Weights of a small multi-label image tagger: 64-pixel images, 16.8 epochs.
Rows from block 9 of a small multi-label image tagger, named by matrix and row number. Rows with one number belong to one neuron. Each number is 500 + 40 x the weight over its row's rms, rounded and kept within 0 to 999. All counts start at 0. Numbers have three digits each.
After each neuron's rows are labels from the 100 images, of 14976, where the neuron reaches its largest size: "colour at peak" is the nearest of a few named colours to the mean colour under the peak. Only what is clearly more common there than usual is listed. The data: rosettes with rotational symmetry. In brackets: how many of the 100, against the usual share in percent.
# gate: MLP gate (model.blocks.9.mlp.gate.weight, 576x192), inputs 64-127
# fc1: MLP up (model.blocks.9.mlp.fc1.weight, 576x192), inputs 64-127
# fc2: MLP down (model.blocks.9.mlp.fc2.weight, 192x576, transposed), outputs 64-127

gate.71:499397554475480553485420475487516439526436498521477503473522516541509496549503525469465439478553395477464497550448474493465590508511428509464554549403528458464485559449466492494553507471522511
fc1.71:430498478547516507435462556525505542517474493487453518573421499522498469532558538552501490541484512477529496542506507485483547513514458503509533452532479411476507486521479550531502507483466560
fc2.71:466509535506503411513488462546530506436569523611473559447477496472500543463447497458552525467539488513421417518511455555585438438503516466458463467547526548554461504494479440532464558549503523
colour at peak: brown (64 vs 38.4)

gate.322:526518492501516567467482451497490466517484512507465523426621491560500550528481456461491484522548597539495503465468443478457507516475488488516572487479550537525499554521486520498535508509537453
fc1.322:492472547425468489487521539562497501543523530505519522484455567462484490486489472496520532467480471425502525431585484466474442466487512536513508523584446528465462469519516458495514543539492460
fc2.322:488467509511524577511545470520534403522520489582466454484528439567453541440577487502525502539512534624541483521471533461492517495526512533463468498525554471533548496503471462506450541429502454
colour at peak: green (25 vs 5.5)

gate.462:481423471522458459501473475508502499549399480474487465472484494519557483553498528506529534515477459567488465576482460441462464659519482477477478529419495450512509511492530554495426558402516424
fc1.462:464459454480506494463476436494589536526589483489583443516522492470492437468553488449474498535433535488512538521506510504505500561522455447450585480490493490504522511557507462468539515501502494
fc2.462:539456502495456497569454521544484480545511491464458478474476494503558578510492554529513480473487521474531514503503471465419504499439584614559499484447479504522488455529496515521486467463499443
colour at peak: brown (93 vs 38.4)

gate.210:507499458487448471518512439546408471463514448544516542478484470543425500453499536524563547495479455576533482453499557546509509463494563509576604575496485505543494500543475534531535450476457473
fc1.210:572517478520476477503472472609439496504520417536458511481517454484512501441514487546508514487518502554494524448565573562519500442488528505518653586556495481551536497551467528490505491498515564
fc2.210:451500545516484550510537496473555558496532466528520540448481525501531475461480481416470457511543480503412539564479499481517489472516508417445419511491509538414441511470429519588373487430529470
colour at peak: green (32 vs 5.5)

gate.424:502521531482498503540522455521482511503384487504493523471455529481488533613480516525567515505521501501503485462549423471516469593454474465494453586464512423556493479523500493487528617519495576
fc1.424:499443517479524515552500542493497474440465446492555445416524493495494508528549479490490508449533512452520465464516473518473529475478518487495566559515482491518519511508463522496506452457513473
fc2.424:476533561509484511462510548455505556519526526489431468521479499510478457421468542512530485516515405521418572543447465493485483490509529486526506465439488541543521490568465493481464522499490504
colour at peak: brown (95 vs 38.4)

gate.127:484495435442510494482441501517493535468542544517493461477463505530501575539567512493470490559494485536518415430484504449498448549499527418557473596527522505520498513560470452466480454516524546
fc1.127:467513452521497473445526534471503485506583516480526502525518497522519458406412502509444522492533503439542537475445553447530509607514504502476488415561492488472458494476482511488490503438503465
fc2.127:528455510519479491537519527532458507528501479459518451543505442542485533534517517529447481518490590529458534483462505521461519512504496504508482457545454467483491458512549526542496503532508446
colour at peak: blue (27 vs 3.1)

gate.100:549440522527507510525532541471529474442534491483482502474516525539553467562411461498539512543525507473466507546441482451462414501390508514428461464470522567508498444486545452518495541505462416
fc1.100:530576491490433477535560472516550476380455550437426500526438506510462483479452484526504503518504470448537464489481508448475470473500481540493454500496497492490479505502520511503531471467507525
fc2.100:482524476467543549475497487467495510557532407542605499495516538438521498514496502429502474505453521576495540531505507476538570481466398449516519456500558515516464568443501496504504569562528544
colour at peak: grey (64 vs 24.7)

gate.370:449508538485522529566500536475495497486468461513486529359484514500454474628542452439511566502513520481544538547517467544483571408519466452494575466478512517518583544569538509533536471476554460
fc1.370:454459557498516524521504520462482496483504397540481507381433516524453482607516425421525573528532535483496520524473477562491546439547521477508575492466536513535584500573525492492507541496538436
fc2.370:546571513533508524475452541484508443478470531423465487548460441479564497420459516556573474423525408535490481457506602504529494490426501556474418462491450488513478524488453533529412516481451571
colour at peak: green (34 vs 5.5)

gate.311:451445589528486495493517424478500502434508531520427515542483519485546490529565481450551582437510455535509498492503574517480532489477510506524547388527485512501520574540477459457583485567549508
fc1.311:525519545533521477483486494489535456536538467459500501452466492484497469493517453602544431599546530510496494522457438551562537533451523507511440558462514471505484499520495549500498496422426519
fc2.311:538495517492555552474528461473493529471434548556443532543513504465485561504449514461538533558416500572509485464549469516425446467496468425463487429564493489456495569492576465462489533494560523
colour at peak: black (49 vs 18.7)

gate.342:529556510405611499407531558571563531494475563508578517443527521526506491512489504526536540467576483533502520568484519493517499431465490507532536479488499545450482439534463484461482488525518515
fc1.342:521487491476519479426478490499466493450521540542488441490533459475498520508494537520516486554512503484486501538545542588544460625515477479493479497462494449435463568510480432487536507598540460
fc2.342:504520565501507517502553459462469504482440549494439493573460460546555466558436495508489457481590435522539476551468454488481426490475509513486523520493520470512495489516558548494525507527483413
colour at peak: black (62 vs 18.7)

gate.148:516484471507501504426509489447509555524423493546504525540571499485526470561551536465503585472503564602513429460502478552504588547549504528547561492465418536530505494527514483519471456569454574
fc1.148:489449466533506487489577452485490501590524428518474557481507502516545532492581424505450575502548600605502451449509446478494549568505512502450519506499451478457498567485530483574498451559476544
fc2.148:477426523482432497509483477548573532564451552487460512507555464491464527528533531443521424520483552455528469506577558487449459515450476437480469557500529550517420494528521519486502524474500466
colour at peak: black (63 vs 18.7)

gate.17:527417529509537503522549493477550551558476450480478433453523528420488528418508469510460530538467468502470482487465500530515500550544519561447552449531517517476507535480493461508484513534537549
fc1.17:557591444485498461486423494570464457474462450504451501512493466536547484491473511554508478425560532525493521495587480493446571457447468453483481505527494422456476504496497465515499466480501475
fc2.17:558509565479552484554487452526568608523488548477490412570428517421476491442469452482453460520477537518548494480501555533449490539571530472580567493465463498545494463462490493467518519531521482
colour at peak: grey (51 vs 24.7)

gate.229:534498504539538488451484467507444542511554529550487517537537513479535536500469518528530510522427622533584499494517483428517523560550499541474479484483468610431510498551489468449524485416441414
fc1.229:439506475458487494488558450547542504510455505474496540477496476408520463544545449497454498506517425464412538510492510577515457431517482461465556550478524441546471511475529534537483492557517533
fc2.229:542617464511555526495464455443505480507550517553519516501540523548584501441451570518474528494532488493503516567528461435492507466543503577470492539527504492467465484481437445439503454487462472
colour at peak: blue (32 vs 3.1)

gate.390:498523484506513515455461547495536525451535518512471498539550477445526552563532529537424577468493590518492490442475478506491501505458576435493521457441499518480520471549528490487440493539506494
fc1.390:614469557463560502456501450473515473482527509501471553509478514527469438395495522496466385547448395518484483523489547437480494470532525567471507481530489467495471535483481507522585471509465508
fc2.390:455505526490483517474526473469544562458533510462548469469539510393492459572587436482444580512539502532522460532462483510576486472529508486552551565531484444538515542455520530541482553475486528
colour at peak: black (69 vs 18.7)

gate.177:451445481528446514496476481496464502554468488475504484546434517498500543541465536464514463540475402533432519578539483454476523498513568556504483450447462466503508487502516494509514479564479516
fc1.177:499469452543410494523433514508501536528441426492589481565453508468459529521444548532541505497543462513441504572537545467487506534413497468455506477490522494539496489484556498499414524538499496
fc2.177:574516503407444462490561431490466520488542481558487500459507505459546474489476515447508525471490479506611494581503543487651438439511582437563493472477459456506511548490531532485538471421464557
colour at peak: green (31 vs 5.5)

gate.165:501462513527484504543515495550504392510484428507501585475588514540519496514522524507593451457457501466458515520400487456478453510450487464445553435519467501548585479525468464490457485448479537
fc1.165:583548440404475509409469488489444532471495544477484474512478526511505512451519531559509533473483486526527471465488549521500493456537518564549420521488523504453484461491553464458501593557455494
fc2.165:495478552518520544513484484558477425573463515542461451503613479501481491453479541451533417486436479461443467519529478480502533542452524466489571529506500500484570544427448488503534483508542456
colour at peak: brown (69 vs 38.4)

gate.295:488447556472509486568519505478476403449542502481550611454473504444451471444488485511522490517519438454538529491542501483525439535464535535492417508531482470486479514512527510534567540445519483
fc1.295:485458519454547497585536565508491413446541523495549539437466517479424450469480487469567488504517437460553538514526497521543466510453514553512443528522490483491498476486483521537579566455501464
fc2.295:499458522463459488426462432499461516542431520514421482533483437479469543462554509524510494507582500598461495499524500506465472481541500508529504489554536530476504550610421549493498430503507541
colour at peak: grey (59 vs 24.7)

gate.548:440599520548452472517498504501520512500478516488455550514446513490523518499491473552465495548530484563507479491486493414479485477501545584525553443474477500476477427467435588596500494541490518
fc1.548:558448496440518506456520452532473496498560513504495457515594471559517449505543514430488482458487536495508515521520517559511467534489473450485448584504511477562545540587558425453477517461512476
fc2.548:430526566491461493534534514432533499487473471603477454437457510550490587452477509489511493591509417433561472504563627473427521482490490503471520494500542427488535460442514536529493506471511534
colour at peak: green (31 vs 5.5)

gate.502:534535434471476499470398562453526456525513449552418508521525496460530492564422515568491520493505513604543497439507534461512473491464500531536511453469496555506594474472458477468447520415540434
fc1.502:480441527528511482558529412508448551524499562486525483475445563508451468489552467463478465557530513392509439591518431478498535502571494494469512534493560448480429477547506515516493481586473541
fc2.502:473565490484423511461506519513560445497522453572429508509586522503463483461481472535396485440493523521542541475525472570509549478530507447537417517497501492520507487488447486391513523506467563
colour at peak: green (29 vs 5.5)

gate.399:508536531519531523466540501488488511456509499531477507519512482496519515548522555447492475484484443528491482456552564539484439453522461568475557542464544525473454589521536500524440553514489425
fc1.399:506463431476527474551464504511489444482466470457515470519485511543411487549471466520495578505568461411481496565522554425556434565518523483615445463565496445546528507440488453449515485452516499
fc2.399:503568552522468463474486505483575573489515551502489604535571503477499523400541439466483430525462520537492500495473523516497540498494459559491536475442605532407435495567541548476589534476502510
colour at peak: green (28 vs 5.5)

gate.232:515541548526441495500539461472450456532408497505534503475511500529486528496522542486420486465557437448508511564458404490504425624555506482454564556465491530543499532476535567558477505475504594
fc1.232:515549446497470465584491442429461441491538469499512463459519499543483517462455487523478538525506473431474553529455533505480468510444564523509545549497514583511456454451498543560523451489538517
fc2.232:494488493485547549524474558446538483505469496514457491513499476434572417518471560504539501495518524582528548537539536452469560521557478489449461476412510465475509494515489513437548469470499466
colour at peak: brown (90 vs 38.4)

gate.208:449432499508569503496525532546472501484552512494471514473488455420561428486465541500569479467577452511522479490570504561472454503581485454503585527525488483586502438513461509493423470524507461
fc1.208:447425481502546508513476529572493494480571549524446488458512432453565476491465528507502464477533484550540482555520465562508530532567512427435574490472472441583550455536498482521407454483502462
fc2.208:551491530525447521503490520489486474522478527453483500417473535549521521493529467465537528540516491426468557557526467456498506432456474535517458458534512557457410538527576420530504536495505568
colour at peak: grey (53 vs 24.7)

gate.540:480524553496496491488541453517488540453511523482521532435430486588468575495528526475465535436509485397485479458469476498469535502477475529533535470540547489525485428496538416520541531545462522
fc1.540:495566498510554518425429489577490547518460517504538510502542500488490494523442517538480522505546465519503471482497499611482390573516549493402505610505550447424472520496491524522524503548525506
fc2.540:536555491528494522584550558530526545522503450525523462510468418493574576483569511508473557507445501445511513518482533465577465463452508455511496474530526448492528531498619503516531474482452438
colour at peak: brown (63 vs 38.4)

gate.237:493426543467464495484525558477494497473470541474549455454445512529545534516554454472399494468480553563561519447590481538528503508499493503515517466462488517502580477474528583482504497401492515
fc1.237:495483460432506495432537512519546545560551542480521510479512474505490488519545465527445537510515451495540568499577467439506508551491491486467512483500490467557594534508521561445523444475475560
fc2.237:546515509580535471499488447553471571543426491530516513459565576481476518483455519501556449525462511527475415504498577525447508455546485491458491495518487560480436516529489491512478479582587463
colour at peak: brown (67 vs 38.4)

gate.394:500539471526476474501509466540512536598499480477543520479515514574470465440474485505546494481505518451619523412534529444529536385407551494526515515553491476466460450547595486460474500522534474
fc1.394:546514543510485481520488479546525500528463494499487504513507529466461473395496483527531546480495471473601508476485519424505526405390529485518528513525520438466470491580560459444451488473522480
fc2.394:450426488440473532548505507507469480485582503457568540462495503499426507458499479522509544534442498517472550492510617471551551559510494504543527432524479483404525530433512523574542552475480477
colour at peak: black (53 vs 18.7)

gate.154:430497587442467499478496554511453502513546455517543525445512498452490494439518480430561474493567453464558501514535566535508520446463523454470508566445553498562459442543556525504498522517471572
fc1.154:520503443536523536506534463453467452503473486498458415563489521586493463583502544540403519535522533520468497473469410532502485612554492540452543483462479535436538561459402509522527449467502474
fc2.154:456535550525479487529502520514458554455511538467504506461525464494561507494521487423516546470476479512557529510513468504502539490429452500487463547505558466553500514562637486472534547524473584
colour at peak: black (63 vs 18.7)

gate.283:473504512463440488526516575583515525507600509492485514502554525538469525466485438472532470538543530461501519416501573462508452472471538496562487612553475439501528503474501555526500463528507576
fc1.283:531487536557532510488450481461530457541460482535515522484474465483550490572544451485442505437457559534480481491484456529494557527530491498421520399372469497485503554471484499444551483495492528
fc2.283:469549463502484470416523457491459506458452514508460485504479543477478537490407533537557423537550552537538543496499500525495494526473543511532500640488521476456498497525453513546530503505524521
colour at peak: black (75 vs 18.7)

gate.423:562562466508466540453569526486430480501532564520458533453450482482472492529490378415438508446555466417449491503552465556507505523487452470576470450474484487420472483540495497457524463499467445
fc1.423:561451562541458471535501413487515471484561482483486511420483512520420512492488536502527502569508488478435495444460429470497589498459436532475472469497461578491429499508508510564503467463509497
fc2.423:481502486387554474478516470456511515480387511546546518555501425439485469509488501469520555471511447545525455557529457530453499564510480523541532505499519464587512518574513525512564513550528534
colour at peak: grey (53 vs 24.7)

gate.422:504517427566465463494475471508558509470447379484547498540570504570485526432508542463583511503481444427517506531475513462474502469479546474536510526541515542487511499505514543482362502539500504
fc1.422:480508534475524580517484492459439509545552586524482535487430485474529518556460481538448464561496534573442516535504493548526472598536499518455446469474463418541516533495522484490538483505494522
fc2.422:520549435552480437511464476573559529474436454503488451556540479460503435554487488516540472502460563515521479536476426547516414466502554470507450545454510483511508484444514550407550555562526535
colour at peak: black (60 vs 18.7)

gate.119:545571545525461523488513521521577504568524479520530530518490536602548476443460529477487564495495440488505537501547496454542478504488463434521446412463500415562468435516496564461536496505515537
fc1.119:515449462486523436508482528496503482429489479504464472447514477441454523561573500503468480492514606507516498477477506528449515466495508551494476535501545590430531601495523455530476475490477417
fc2.119:492446510487458586495460432464516517521554480550459496529496545568558493490503523404506527501454425552467536488468554488582550490480488477518514470519499466470473484547477521439478496528527560
colour at peak: green (35 vs 5.5)

gate.501:510545533474524481553533548613517500506522577485485526514466535520519514508467521536527519470527398542545546474468472423521531487473520601550555548572500486451525449538536494496515431578524479
fc1.501:459443488490514543456541518433521536473508501490526440495508504544468513471603465469512521462494578484543515528507560505507556513475521481399419519486505497535473525411483479547471543468470499
fc2.501:504562515435499528504473465562466487459508540505587529478470537511512532543515523456548579489541492570536410498517509487519501493577502469582566476484552552472553464601550515526495478497540512
colour at peak: green (27 vs 5.5)

gate.224:492558510487412576498494508496421512559575457531472457523441445445559558503448465542558464485581504550460427565521474462477458499466579537497515504487511449474484542613495490525511498537480525
fc1.224:532484445479494558542466492487456503516455459540471534446518468471472565492499486466540527467471561574460442523530515475521476491498557559531453438540515468500452476503543586570578460522471612
fc2.224:584482468470508446484464560465528549455558540485476530483517571477467424515512519549492437572482488457514457515482466510484494545500494378503539590490518516511533469496418486500509516371490440
colour at peak: grey (51 vs 24.7)

gate.438:471418491483508469470547596559468504491543477452511474566531491465479441517490500519548535500548494478522509529551539531489493474457459472501532452557524484551537528504507471473536507508471481
fc1.438:492531480483462542450532464362461476491472560550499533464482486485507536496448459500523470508455542477452460501488454455524528557579470529475484646481485596398463496466493509525441470468524518
fc2.438:484484533457525486520459539505440550521484508391453482615561501523481458554509516502487433532499532473538513512482509530490510499530525502493470491506506462508562481489536433455459561499442483
colour at peak: green (25 vs 5.5)

gate.398:527527434447469521499509505565542528563569546503496505497492477510461453438477544532422466479463529524441497441480495547504488539518447461469432491466497520498492465418543546520563651455500475
fc1.398:512483474503435459462504512484515469487571515465401503501488509516454419386566556532433529442466520531433483424525543559531471582510509506530388545509494513511524443517498461482502561480517549
fc2.398:455525495575536542523499461582459429499443577501565458526518460457511542582484565512501578425556601478505529596481489522474532450467494480448521533517473484468542484468514516508468419517466466
colour at peak: blue (29 vs 3.1)

gate.63:410564502541489511452530520605468433491450492488471541449502506506490498501461504480586522485508477481467458536502455499507431528546537516533548552497500454490534447438618509470439512458504475
fc1.63:469447535482558502510470492528493567519499482498450510480480504503511490608528497482559527519507478547518505520523507544511480488537527514471457519435493479526497508524488563427456500532497523
fc2.63:526529493453458505470558455475534483431509512500621589456558494499513550505550452487470496501495523485533472470476538501517486448494484474492452461584532498503540543464471461539488528474473520
colour at peak: brown (98 vs 38.4)

gate.507:554519480446511559496589532518491464530523470482508483483541525484488513526498568487468472477452578508550504477502550540463466485507520461533601477418545502482423468560445488512570512516502549
fc1.507:561514470433525527502567542518494426529513481472490481484519516459481545513510556518448462430468559542558523494516547540484425441496509427537601504462529516485427438515475457509539524506520534
fc2.507:417400440502503494505524496453430589471465448533517490522440414490506466508448505491506441468558476516437454514506509484511598495493548536524437533488497517471566528491494488529456478472462461
colour at peak: green (53 vs 5.5)

gate.412:536543485476514528508424531500498473449456489431485552507452483502423551495507478450553521466526497571466529472604541535463456463489572524539545586457477506462461478490491465535446563529503440
fc1.412:452518530531404497491494470490472590544555507507540476455608500481431429482535510508514458493486522515523522557515489474535597534535523446491503520535509455555499597581566516482547490468506508
fc2.412:471489530483589472494479527500477426409457480509481468514474512530563483524480525524508510483536480467489460468505478484475418488505560551500480460489522544460495447439398459513483447452525469
colour at peak: grey (50 vs 24.7)

gate.356:548547472500492524575542499447495484498480454525489528506530519483527499388424495435509479454469501526495477472429412529539464458547494500519486590517545479473531459494510520468526529432538576
fc1.356:540507455467507486464592445524497498468431500469432412519489497449570484555435535461559480513495481528442502493547565472502449465530527571488444580516507455556515533457509584494504480454436559
fc2.356:523541467441488482528446515494516496506485518592562497430443569497554523467535519501477566561499490507523547489452503479492511477525432487510548382536472533479467478517478452508496528490557440
colour at peak: black (50 vs 18.7)

gate.373:481503504498496509475454549542462502497494540513526497498501509443489509451466517455555509487437438477550496449511509511486507555505536502524511517492520577568504459492511493491421489502538477
fc1.373:489500471535478518539493484462491486547486500489514520494455499545527475546546491574453495486552581557413483504509480493497456451532503505487492516496485397449455540503476484473557455504452532
fc2.373:540465462490515492543477479519523499496514503576452572562443551476551549585495494403483423545460461478522483457530462522496559480547500456531500519446593470478537506539590511570427474547463489
colour at peak: grey (53 vs 24.7)

gate.468:522441542525542482515431469490496447509556575485527455488611479440577500536520560522515486507462571481471524470494484492534573447490410491446505454511482468528460466535516510519481464474477432
fc1.468:528444506554462443554504496495506462537513508477501524482534456438562498530437552468506460545418623455507472516442548524532569513534427483444496490470526496528514412483541528545513487556484494
fc2.468:530506497427477544437517511433499444524447481625481600502433590555501460479466463471498477458552494557469559525512397458506499516478555474507452500497468508512517574539422500542508526526589471
colour at peak: green (30 vs 5.5)

gate.358:482596547459478507498463529474459459487546434548487426495485516540524473525484508426534476571455431510553430504577572527528513526537448479532537560531463452496531505488453531451540488496481412
fc1.358:546474569471524464509458475474535442473498488499538509497484523554462559481519523500525542512523494436501510497545418463498493526481455427526366421592497470472516537543528446504472518458488562
fc2.358:489523465476497506508466553474534511561459486488515437500499456428479529471433462513466548541488471508478383497444482535533501495524460528482531507467497445501477505565465537514498510445505502
colour at peak: grey (55 vs 24.7)

gate.273:458476503424540522488498464541496469506464492514514507492523457524490499525415476481478506545561475526522456515503441482520489446448570546464490533557523494629569517470478529432499415473485564
fc1.273:541525484528496486479495518529526485476488545495513446503483544501533564476593539545554484463468531487473552535479526497490506498525455475564543424448511511386440488465508520536579546490505505
fc2.273:466537511381533499478511510500550498433472490486408535507473530531581575523485492455501553548466504531452469483520416493525495534542533482458528478546529500561557483469485465623446518475569539
colour at peak: grey (54 vs 24.7)

gate.50:557543564497564512483510452467516538561480432520492459412559481542469472535509442445546518523564472564545517554505605492493514475497493524507500518468489568505592498482519557505476467457519498
fc1.50:555487571481488477432471452507548494484492466540505468455474473567526452458490483506500452592452499531544475526453557536530473577465518499535440481444426589477552562506572475524439493503441522
fc2.50:433578539479394486510516426508476513456505479524527518504492546520496563515453506502483435502459463497453534546502456521469511469505561535458518523505449484527461436494470530478467471461524433
colour at peak: green (28 vs 5.5)

gate.203:578515516521475516489472398503536460564523495484530537505478477551525462510516519492516546436527545556524511455488585480508534458454440476523506445429529509496491483491621553501497431556470610
fc1.203:486518450446471526498468472576477492468417485482478462504477507526527506470536536542468507541493477497442534528524459510472525447514554484448483505580478526455541483407469443522458474510508461
fc2.203:496456433517498541491500521452511501525550552477548468500574456502500462552514534496539536470527488518465467533503520501500442509486487550504511525498568486466465481532494514496480477473522480
colour at peak: green (28 vs 5.5)

gate.235:487503455481498528486504473474510462460427515506522484510516519515516609538543504492534483492500530525511471497504486467473477362509481436509543635414529512432508478512499531523467389507504523
fc1.235:485456533491493562445534495599499500512521425462554554500503489485484475496416455502471510482519475479519543557505543511530547539540472519499484481559465480477479509488493546542517580481490473
fc2.235:543484459525450500524538534506522477494564488491582379454556526525496494495461541500465472519509597543502480446484514509446558519495554503487543445512531552524499481512506504554510431537455444
colour at peak: blue (29 vs 3.1)

gate.516:594499446462424445449439522437493477411460530506506504464470552510424517447440506551511536483472519536535477518510434454507479494465499529579456499544453497492522455502555522430456424446484555
fc1.516:595465460495463465450434527451505482407488546492526511466451521538443512428421468541497505476492533506570486528512463475485489550451497514569445478552454495529510454495518522468470457435487514
fc2.516:449418551488459474513567481555450513540468521556514527582494449457451534543566484492568494526477427517464499494486600473485484530513496460500506449436517478498511487574511523524523546629553548
colour at peak: blue (27 vs 3.1)

gate.557:614527506499517514471510519564476504507484498493544448449498476512499521434448537513529580507475452500456455560490498526535415557524458504536441504477503424542469501511424529531495532513490451
fc1.557:631534493446547531466505529559459457468485465486552483467514483492547502487495523514543587510481478461468481564501486518536436566466438481528460497488531401579432481500400535573505488488488486
fc2.557:389438474508458544472513454494487544520481532558524521504528466459487442482499435449569482458515423477507551499537518472450495406514428517468541466497509508409556534540491492495463468481506535
colour at peak: brown (65 vs 38.4)

gate.460:552556497509589500472541506510573540537537504507465553497473493473561441503503450537480507502529531491484489526512520462471575495518509524504530475505522487404550523544569446558490546475474461
fc1.460:423483516503456510543457506507422488434479486492543489508545497550440583532474555472484485510505473513497494494519472544518467511504517445564441509517466513572483517457430519470506485539510553
fc2.460:503501465540599497436544503508519519518435562542517512495474487470581453555519481489493505504542489468478511505457539519563474524535519498503510457561525502468425487469555530564529505462572407
colour at peak: green (34 vs 5.5)

gate.240:470433506464549498477562487477528492501544472521509487466461477491527499472572540553454476467520537475545582505430495563483508514519444545472496406478527640468493526517440583499497466460443508
fc1.240:425531546412485559573554532488483477556515548555499466462478491510543511507481462542484462425480545471500471458511502495498501516509492549487514511539542502512456567454514514531473479511496500
fc2.240:540456417551512453463434444549522549471510498440509588502528490491495483508521573490569480540518466493478469503464484518599460497512534403484437543526495483506592494472510475457523554476515473
colour at peak: grey (80 vs 24.7)

gate.128:496418442493506535526506507543558586473528492507490555525551490531510481444538475444548474504550614554487497483481533477483523377448513459458481531545550435562465533540465538506508503507487600
fc1.128:499574533514469458441463533493491401474511557503419476497483497489510531476490480526391458511502543468499570510539516493474514521534524530484480496516461509486530496497515453511542478521522444
fc2.128:466471517518505459475537485571529535474448448446519476555510515442462478509514543527539439475543541537533449534491486482563498488476558466464553483465542496449537478567541547564491535540518503
colour at peak: black (61 vs 18.7)

gate.527:542493499473409477493503629526467520579492548466495424466520484547533441472401450487496462506552556476523496503468488523477465520534496517523561545546452487456528491537476475482522472488508513
fc1.527:489479525449505528533508470433493497479505425483494522560535478482449454496598547518496566514464448506486503477573578539499486490480569466436417476521480448481455522447536562543468538484539487
fc2.527:533535565511476495560470462580501438511508543542501498463552500541606558512411440525473467504503425511525500558468532469445458501532445530511505489473525453479569460473459477430486549463498466
colour at peak: green (55 vs 5.5)

gate.294:456540440487535521449577485621502525540513483514541574524595476515494520487478478476478491464491577518453483509508506479481497424504448506512498543543511486522522515503454551488518464489467618
fc1.294:498520441445550523526536497523516505462460402489500483550503486491535561601500562506519495448512458473522489527496475411483455483458433508515439572540534486491541496507521450519454485504483494
fc2.294:438528514527482536483460511454545432560517547513528601485586501574470479453461488546477562575488479553392467553478561490546502467518477481523504475439477491533468495532486488527523441437501499
colour at peak: black (56 vs 18.7)

gate.3:467533526566508551502473592574529459499488451497497511493501498540489526546473494545429472597519486550530464539607483564489495452492499511506474567477515496437464515461512508477587550469517471
fc1.3:540502501472503454532523466412441544518500563483519472505511519477503468505498510427549508388490506487459510526428548422502512498553509495507534445499495519586502485556479499492437439531493545
fc2.3:581561501515483575537533544499479540463453518571479487502562457541523513445522530588442506539553488522522412557523529537531461448448518572465508522464499496418486499454540495583485450493493547
colour at peak: grey (56 vs 24.7)

gate.321:528539550482430496524513500511509530424572531520425465493422474468474509499456536489503498463534507536561513456541524551508489478509455495525463498475487463524576480458511547491503434520472455
fc1.321:440459494470528504419530500490507504517441424447548499501559544558520489492567471522519538534459516438479454541505476451491534564546460481457524499503489570500466532526461405514522592495534538
fc2.321:496529529610483519516458520400542505520476530529427519555528491505521546523486497538464540484516516540452485501520488561600514518485456506522517448486477539533473463487516572461483485556527572
colour at peak: green (28 vs 5.5)

gate.85:491549533450444552480494523394452456478408539523499425508410502487468471597490481498430509440519456507493536485510513495500470530517480494506492483390473468448482487534516515491494559497495451
fc1.85:524462505457513495442463530543561519528474478491542536557510499442454487527446483503494470459539500494466543437458474567468470586502512533529483456461500457535468554470465493533485484508497516
fc2.85:535403511474495456421512471518476480513572490573528442504476506528444514458494495457421566539517467520544536509482495466554552533460547470528498477601551544498587467457554538536495509524509503
colour at peak: brown (77 vs 38.4)